config = dict(
    dataset='short made-up English sentences, spoken by a formant synthesiser in many voices',
    hop_length=160,
    loss='mse',
    latent_channels=4,
    decoder_norm='batchnorm',
    decoder_block='basic',
    codebook_size=1024,
    init='torch_default',
    optimizer='soap',
    lr=0.004,
    shampoo_beta=0.99,
    grad_clip=1.0,
    epochs=15.5,
    lr_schedule='step',
)
Rows from block 3 of the encoder of a small spectrogram VQ-VAE, named by matrix and row number. Rows with one number belong to one channel. Each number is 128 + 32 x the weight over its row's rms, rounded and kept within 0 to 255. All counts start at 0. Numbers have three digits each. After the name is the row's rms in percent of the matrix's.
After each channel's rows are labels from the 100 clips, of 14976, where the channel reaches its highest value: "responds to" is what is common among them. Only what is clearly more common there than usual is listed. The data: short made-up English sentences, spoken by a formant synthesiser in many voices. In brackets: how many of the 100.
# convs0: first 3x3 conv, stride 2 (encoder.blocks.3.convs.0.weight, 240x160x3x3, each kernel summed), inputs 0-79
# convs1: second 3x3 conv (encoder.blocks.3.convs.1.weight, 240x240x3x3, transposed, each kernel summed), outputs 0-79

convs0.239 115:159078107185090188126155117170101161192121117084117133106114056100203131107119136129147093153116128131132096101111098120134087106112094131087098158156101150113112158151179094112095159124146094052172143131092132139123109101120148099120132176
convs1.239 119:087184099079080134155136127116147109137168094167124113124178128140141174104136116147125097113095155104074144144185093105054152108153131113158095115120142084069122122141093113070068162120123092154174112125067147115128136138051109174117094109
responds to: clipping (36)

convs0.88 099:139132164093164096095143107142166141150168131160167117128185092196090154153151136113068138222108184122140151162132144164140120166152169129115144132096201080164157089197139199177152150120109092185114102173146143133174117146112145138102123124
convs1.88 102:175131189111169120110162172079122105129119115125120128119126132122161130200153165121170145130087150104164122133135087183179160116107121128089171141041205142113126127073120161171205130097149093105183189058135130087108153120107110117100118063
responds to: clipping (35)

convs0.38 072:104079114090124131137130178134169153148143129141150088069166135162144101134159174110115184151126131146111144213165145163154125153134098151131138192141112181133180088156183119123163152169110154174133140155162154142139171113199140143164163158
convs1.38 068:117143169134145119144128181111111147168126162115115120155130087122094137212125144115138163144124125150182149125135144180165171108118094115132162119090119137151154134108067122199136108175155128139124177090136134174167137132162138161142152099
responds to: clipping (51)

convs0.40 075:108168143101128113154164130190137223131114124136125091140136074130083118155156181101115108217100095109134154159192147121176152157160105137106162217076117152192143118193176112143101159210121154140104158166176181083102156164129149139068115116
convs1.40 064:120105179098114167136093182106160123113123173121068096146116066140080169149122094105123131144143101130181136091150144183137133073126105091104123120112105134159090101107129097141149137156100117127084192097068111121109097107181092134177114133
responds to: clipping (72)

convs0.117 107:107089143182191082155092131082141145127120088126128080081122108132157187112083174122117174103111109115155112113102156124082103144096199111091207115081119125145115121151101096127092156174104095103089108095081169103137176097127112147086107113
convs1.117 103:076126094172147156179123194144184141134152151090110090133141083122104086158179079083140159110112123175170144134107082112093159116090087137146133144160076139126137078140177170216065164093113166111130075165053114112164146159144167093113111139
responds to: mains hum (98)

convs0.192 091:106120096140152093147142131109121127102121135169191059114165138152118133149148111090182163177140117141142087110142104128080165122102111149160126143186159116140228255157168124084099159078117135174122126140092133077121140105086121152133092202
convs1.192 091:095103153119174130079131094103117154129092094123167159150139217092134089125114118180128124084098151145094139138134106163163123145245109141140164157116118135155202207101078141124167154114114117146122101069149188091085149169132148131143192118
responds to: clipping (42)

convs0.218 104:070069134152154112118121125188070160115173136100078165111140142087168197146095080131177097110188058141178114097122142079154154151111169142168158118152096121154118120106156135116119102126108139139096120165087146119145084122098121081123121090
convs1.218 095:104166141102130163120112153176077119138134152101079140076141081139136092067141107042136120084147136126161060117134194130096104125113125100187121159190103088178103099169119101100100142171131145234132139178089133103185169181092143181082150203
responds to: thin (high-pass) (32)

convs0.92 069:135154118088108149159151150181141202150101117137150107111117124142029110169156175144118129187099093079160143121155137100168146163122123122095156191110136109199125185112193105161114169208130159141121143167135184095081195161114160157088103199
convs1.92 056:101099127148089158151102153102161096112148142171057121141108067162084158134100087079143116135110107139157130107135126131131116063136090136127141150115128149200100140119116071149151156132103126118095197112101149126113094090147149121189093138
responds to: /s/ (86); clipping (69)

convs0.144 106:049097133161121118119159052134076131094154116151133167139143117093137167103114141086102118118121148091182129147132099086160097111138168114152255112183097161129154132122107141135047159098111117202113141151116128102109110105173149127136169134
convs1.144 095:119123124144146115114158193191096106137112112110058151122138056111106082172177183091112165159093139106142112199112117123117135097061128114123132100172091138181138135164026123086156093139104181119115138169132210113151163124107110145123102124
responds to: thin (high-pass) (29)

convs0.238 112:086087078105155102121091096157156158144167127164144117139150205191109074139124088159127144158137170133140107114190147117106156079133096140088142085067121142111154142133115165079200141123089107180124164166070121114172109160155109107114126111
convs1.238 114:184168105082141058064153125092158132115126170091150095143133118150147111160093100127094160172152127112124084082090102123130130118121119140130116115078195145110139126132151141126128096087139133094138104128136117110072078091102050090150098105
responds to: voice: child-like voice (53)

convs0.219 124:193072101119188153083085114130121132143068121148110110144110110144162139115087138128120147115123153137139114117120108120085131106083140139120122104147150090144097238118121135130131106134158090069116101102000127113088137127136103074095117209
convs1.219 133:154129146102071147136104115178103121113090136096163121159146157085120119153133141178109133149136117114082157170117156090095116107163195142157108159122112118110136130153159072098093146142129124096142129112246071135182161164081148192136103152
responds to: /s/ (79); clipping (41)

convs0.165 085:126125112148124116146090153126183135140104186182186137123229083157122126145130091119139229085175112108108120113159101139129132141158122118148150132174132097124233162142175093076132134127124096233132197133189109104109126139194101171138117167
convs1.165 066:106161137135131147084049141102092104114112145137174143110113203118101154160136108171110129129106107141150150093163139164117109040231136139139167164148112120146174146129116124192154152145117135160130131078154158104114142203168121112203143142
responds to: /s/ (90); clipping (30)

convs0.59 084:154133112139123158177133134082141152141115118110082125138164124174108126128134131183168221160158192151121169155134147181117108092149119111169192143118165141157098085127132159145143111120137122180135174145109139154123159173175141079125139124
convs1.59 080:191149155083158113133136152117074121181101123125085096166200080105157098193107094088119116147169126143182079116123165099109125117094104113114118108120161106137135152102118168113108153118126062188121131115157154112099147093058122160125226080
responds to: muffled (low-pass) (50); mains hum (27)

convs0.55 086:115122094062148133134157110183081153158063145138114120096137088173054142145140088111132098157181199145119101116126097160182173138173075158116073093077130163157168167158141145136148101156151137175099117118099154116205123140131138132123095126
convs1.55 096:226104113128119070142127108111103145109145126096089135116149108051129145229129122131086131174142106142094091133107092092121120120122103128121105107087230117145159072142138166147139147079183109090081129136134113119088092131100120078147143075
responds to: voice: high voice (68)

convs0.79 106:098127094152128156120143103160094147133168038119104094131162080148129118130147167114118137104155167100122126119133114124139146151122122125154244159163117126088211081104126123150035141107114097159143123144124148111154109090155166113120135094
convs1.79 098:112141129108151125105179153114107108187158097187103159119140055128110154171149104182120051078101139156111070147100066144129137142088131138130099109110129065114135121112070121198089116184138143102153145137042194216133155082135174095132175074
responds to: thin (high-pass) (35)

convs0.133 108:121026045189164132077155125151103119153114091136109126144130131098154170107061074153150137105165120121187115092105072094061161140111118131097125161099112151141161153129102096128129135090064110114095150165105136144130136144100120168158185135
convs1.133 111:032159103160113127088121113169173157167138110167074103081153110177139151119096130075149129119163128142144101100096143163103114176108096097109097129165110140084060097136159149078045153142143121166156104111093114147122103176109143139091081193
responds to: intonation: falling (50); voice: child-like voice (50)

convs0.35 108:136106092129150176132113136140052168135066119120125156113155127122207161146097049125179149105133092113155079116120086117141139174101149155138017098150129131155100252133138112109135146152159097087130126110085157124110138106106127098126105211
convs1.35 111:120130100080134103166093107107126083098131088131178133110096135115125158136086118178141081099127132070063133150107087036148103080187119154152139139080157115112107120137137091112094149116142061111108138102134127090149184149070133161126092134
responds to: clipping (34)

convs0.113 098:129113104040076197083150180140138128115141114128148148112176120161093153166133097185167166186165196177136149165145157144120169122158095127176135156118148165130132094155134171139148142088148104150145148205135152151175163166122164141099149113
convs1.113 089:120140171090160101101151152118117150177092129136085092184204120124145117184122117120094070126154101130210104119143166130102197145077108142122117133061173127102115141132118154120083143122146053160118129111115131117098125103101093139089184079
responds to: mains hum (27)

convs0.130 101:101110107248100112083145131111118105135113038149193122150165140113156103094072175143098109150147112136103120098109130109141123112149148124139255120114098112117205145157126190109069198112092080142143107126190150167145140118130103142148126131
convs1.130 097:113116114116130083149172189137098130188210106171157103093106069124124164164176138111108087112168142087240148088129135142125126155095183149144131132127115137165092132123056109128152123093111144094132122148070123157136113124112135114107168154
responds to: thin (high-pass) (29)

convs0.68 100:166164125121114150153130145106160145110143078136125160114146129143141130138126155180163202115143170120137126138127180161131154096119073135178255116118127132143136116075129198144119146063138141175163127141146125140132165104123153110135120084
convs1.68 096:186114142034160070116166144153093128168102126120136110156150106174119118176128100126058090173160163127144127111110153074129155113100122147126088112063147112124131179118086145152104143143131074185105105128155138145092107058090095121119240072
responds to: muffled (low-pass) (65)

convs0.9 111:076096152196157183131105093193109112174180177097113156120102110066196181117098114138201094162137107157155096097144123070128155103137134134168082136146099164141133106105120099112084139130119131093102133155123113122173126105096058138152172136
convs1.9 097:112118154066091166119174134139173113102124149130079092063099066170147134116149126062110131154156185155111064106153161119158139105087141110177094149107109102084119099103096171052094146170113135198112141146066096172126114130115082143174132180
responds to: mains hum (26)

convs0.29 095:085128157120127109094140077131184138096123081142180098111097089155139147104168126106111101142112108157115162107124145116149146119097092146080196065129064098124191206080137148117054155107114106123155104147132157084090136142090153182099144152
convs1.29 090:113165132103105087147169100156111114077110151136118207180170155110108180068093109137103153112083076106116155186175136139121162171106148166124111130145107141104127180151090084089096146082108122069127158129139167143141132094110089100172164122
responds to: voice: high voice (57)

convs0.119 102:115075138095133106091116125134119070133114089158164095107156138112103116130080172087102141131146113142163118148177134159086119100175113128133149125089198128128184168130130126071188153099139115124112117183169163170147164119121144154135112125
convs1.119 128:089175120144132069101126139149147144113115119130073135174218138151095169148093150121106127108131022130170149135129106151099170164123143166112062178102189128089204162158148140122059164141146113120106146136102131134101029109121112122127110125
responds to: intonation: rise then fall (53)

convs0.146 086:122115135199191115105142115109133101159117140149112097115209118089221212121125100102053141109092144115141144132138122118128093150096211118108084143086117161136095099141140101091185156152054118081119099116113137085128131103150156179135099132
convs1.146 086:084119107132151182138094157140184129160157098166090074082107049202086109184149139000119125102158136164129098105136100113126127102108119094118127128148098126122125108091187163149107225104111191118087102127102135112190118198133105129117077111
responds to: mains hum (40)

convs0.81 081:100118104101137129162129061149148152134141114133070083114190121124124165132097104174142069116160135123144090150123074143097139115103060122185093146057136157097168145118099095148222107180129109107169142103142126117128172136103118129119126083
convs1.81 072:171154133102126088107131100114152111126127119120062114174218092128140146182114129078114079167206097125111096120105099096066143141099101140164010139078170083071168154104190165130048114111141079111180110139110113107145105134075146170133219147
responds to: mains hum (27)

convs0.177 105:089135097141178094174061109152149152143137135105081189124154100101133150141125084125183129067178107153170104066095146109125200137112132167210152125138086106158117144098149191122153084124184125169105114143142145139090128133134134117130125072
convs1.177 104:118142156108147085105153127115140172151133136144107129141119096079143137200148109069103102096136172116178100137140155143144170114127118112148047114150138099113088142145178146113147120166108119184151109148113131154192178178155114166117231139
responds to: quiet level (86); thin (high-pass) (35)

convs0.138 108:115104132138139099107146133115115107136082081134195084132118045139133114097171186141145163110119150140099095121135131122091134111086056133131153132150147142114134154130131155124084136109124129163128132097062083102136109157097105122115180113
convs1.138 128:142165126074167138108128167116121175126045107077148128178145175085121097124115111181152092099124117118142151132083090193126226127159125112128129116132111094118123149131101143151137120148130131106179113105104159086122158131144028104116136104
responds to: "that" (35); clipping (26)

convs0.195 117:113121142067148135150146089134129137092140160109127130098176160181091115104146117121071168131142226143137130106142142135155096129119168121096099109126203115158157115143173217136184114123141147147104084117150147115155144136103197137115058127
convs1.195 123:165117127131127160120107149113121064113161132105126097107086127177136131193147173105176160204111104124103121096113117116124120063179105104152141099050255142104109123091115182102123155073221125162136152113173155097071149123086112115110050033
responds to: thin (high-pass) (48)

convs0.52 085:106117115081172151152158201162127176145153094134127092070140082137116115134111154126105145215140189137175138136175107126152137163104103138145140151120161177162200062173125135094128210173115130127112138176152170125137174130131150110139149116
convs1.52 083:149105116087111134167117200133127144135153141083075111111057062179134115193135121100108192201131161158154156154124146139150189124097129091177215084100161157157118134171074112150156105133175168148123166108144097139134113084127097135170125108
responds to: clipping (51); mains hum (28)

convs0.228 086:133123108169096193120176110142101127160158094129117127103181122116205202102122162128106121107113172133134121146118150155149079154131165104184117107125193126100099120150113069148136145167088137113146123137124142149103086127132128094105149096
convs1.228 089:091148162114161202095133135132118078132111101099099144199173097220111117177133171078086109160078158155092069121125100130100170104109090103159075109142061093085136120084152161144093147145136142217150139130143146122172172191101116138107162094
responds to: mains hum (30)

convs0.159 111:074069177148117091086126181151145120073118153112152147152092135103155166113159116208143133129131101090186119093185138108138117072099090154160154174132110142121105185108109111078138131174137116101060132126158101111110111160143154112090141106
convs1.159 141:152177128148119079135119127148108101124165152098156124122177148232083180108159170098108158178129096166119117103081180119134160165132182155144110125129120115119137141151179110099144156127112134153158113150118099148118037127112128125123101105
responds to: voice: child-like voice (52)

convs0.142 101:094109075213145122145123132129156124099177171116134083125163102038178224118107091117139166098207157142148095094111116113137093118115089110143119155127090130125192115132126096089151117173067105189121137138130116095148108102127087138092111087
convs1.142 091:113129136105101201096109113118103101133167129142132052082164114139133166108148100112125099090142085158108064076126161101122109117169119059107118112137114094153152090129092129099112172170133116166101071206053184142157198150156168104098105134
responds to: thin (high-pass) (39)

convs0.115 092:135161147137154106181108163130083159176115155083090077074157099123127130130131136155092159071140168139154069136164113179130082130119147111136066099085190121168103146085168159088176118153120116121161118098180181103109146116125078140127147137
convs1.115 089:160149098125127109133113121089106101126129094100110117114125111152148133173108118105135161190149095110109105107102088032106099059123106128126106130133167102156175108109192149180124160081215092096115099107146141089095126160123173092171091078
responds to: clipping (41)

convs0.12 099:147099130187189095127123164119111110160097145127134118113186128200138171144110151170057172170115194127142122160146103180106097128135186144095103153097156126174123145147142171146173147167074161138123152177099131131106167148141129138143136147
convs1.12 099:103135080148124120153161228119088160134114115065107147167138116108144127189161152124151230172115137139242097140122135104138136110107119122130122097143193124157118151138174093204109120071169132129169151095156117103170208139132190140108080057
responds to: /s/ (86); clipping (65); /ɔ/ (42)

convs0.30 096:145154106100203109087118117164082173142140149158138124111123204124124120095108079116154122109137108112103128135104104098119157139140070153117047113154121115173153134156159113084160165194143115138099123154070187103152118120157110111133097142
convs1.30 102:183081148111135123154121114123079121093114157084095094099131109099129076198085090131056045157121131073105089145110183047119113079131102108125117162075133122138098109119051111150130123107143076102117142131173122081109112107062078076113146128
responds to: muffled (low-pass) (51)

convs0.84 121:126119124130101185069100037189135127161139071133137144152133107103135123126105126165166076148116146162152128129106099112126102139112076170115125122207079161096169150160113083131098121111081131083114157089040132127090125084139106117126176108
convs1.84 117:138101090083089157158187132148082102101079145144100131103136117094153098052105106137120083116133163109125109186147133082098131109119111113124082136130120136183127070211146114079116064149117089162135158129077144124149182120091132203079173150
responds to: clipping (47)

convs0.208 072:124101196071145133160134184137160144121155142138135087097144155187169097149192199082132177125128140146123156208169162181130154152138102138148104203157121159173140099165178133147150133147136138161143134115148151141158166137176118137134159168
convs1.208 063:135126175140145134136111158090116134150112140106097104138116052126121122210125159104162150130110120141158142132150128216184156092092087111129157142071144154124140131115041115192165126148172124131127203087142157197156157143148119161169152096
responds to: clipping (46)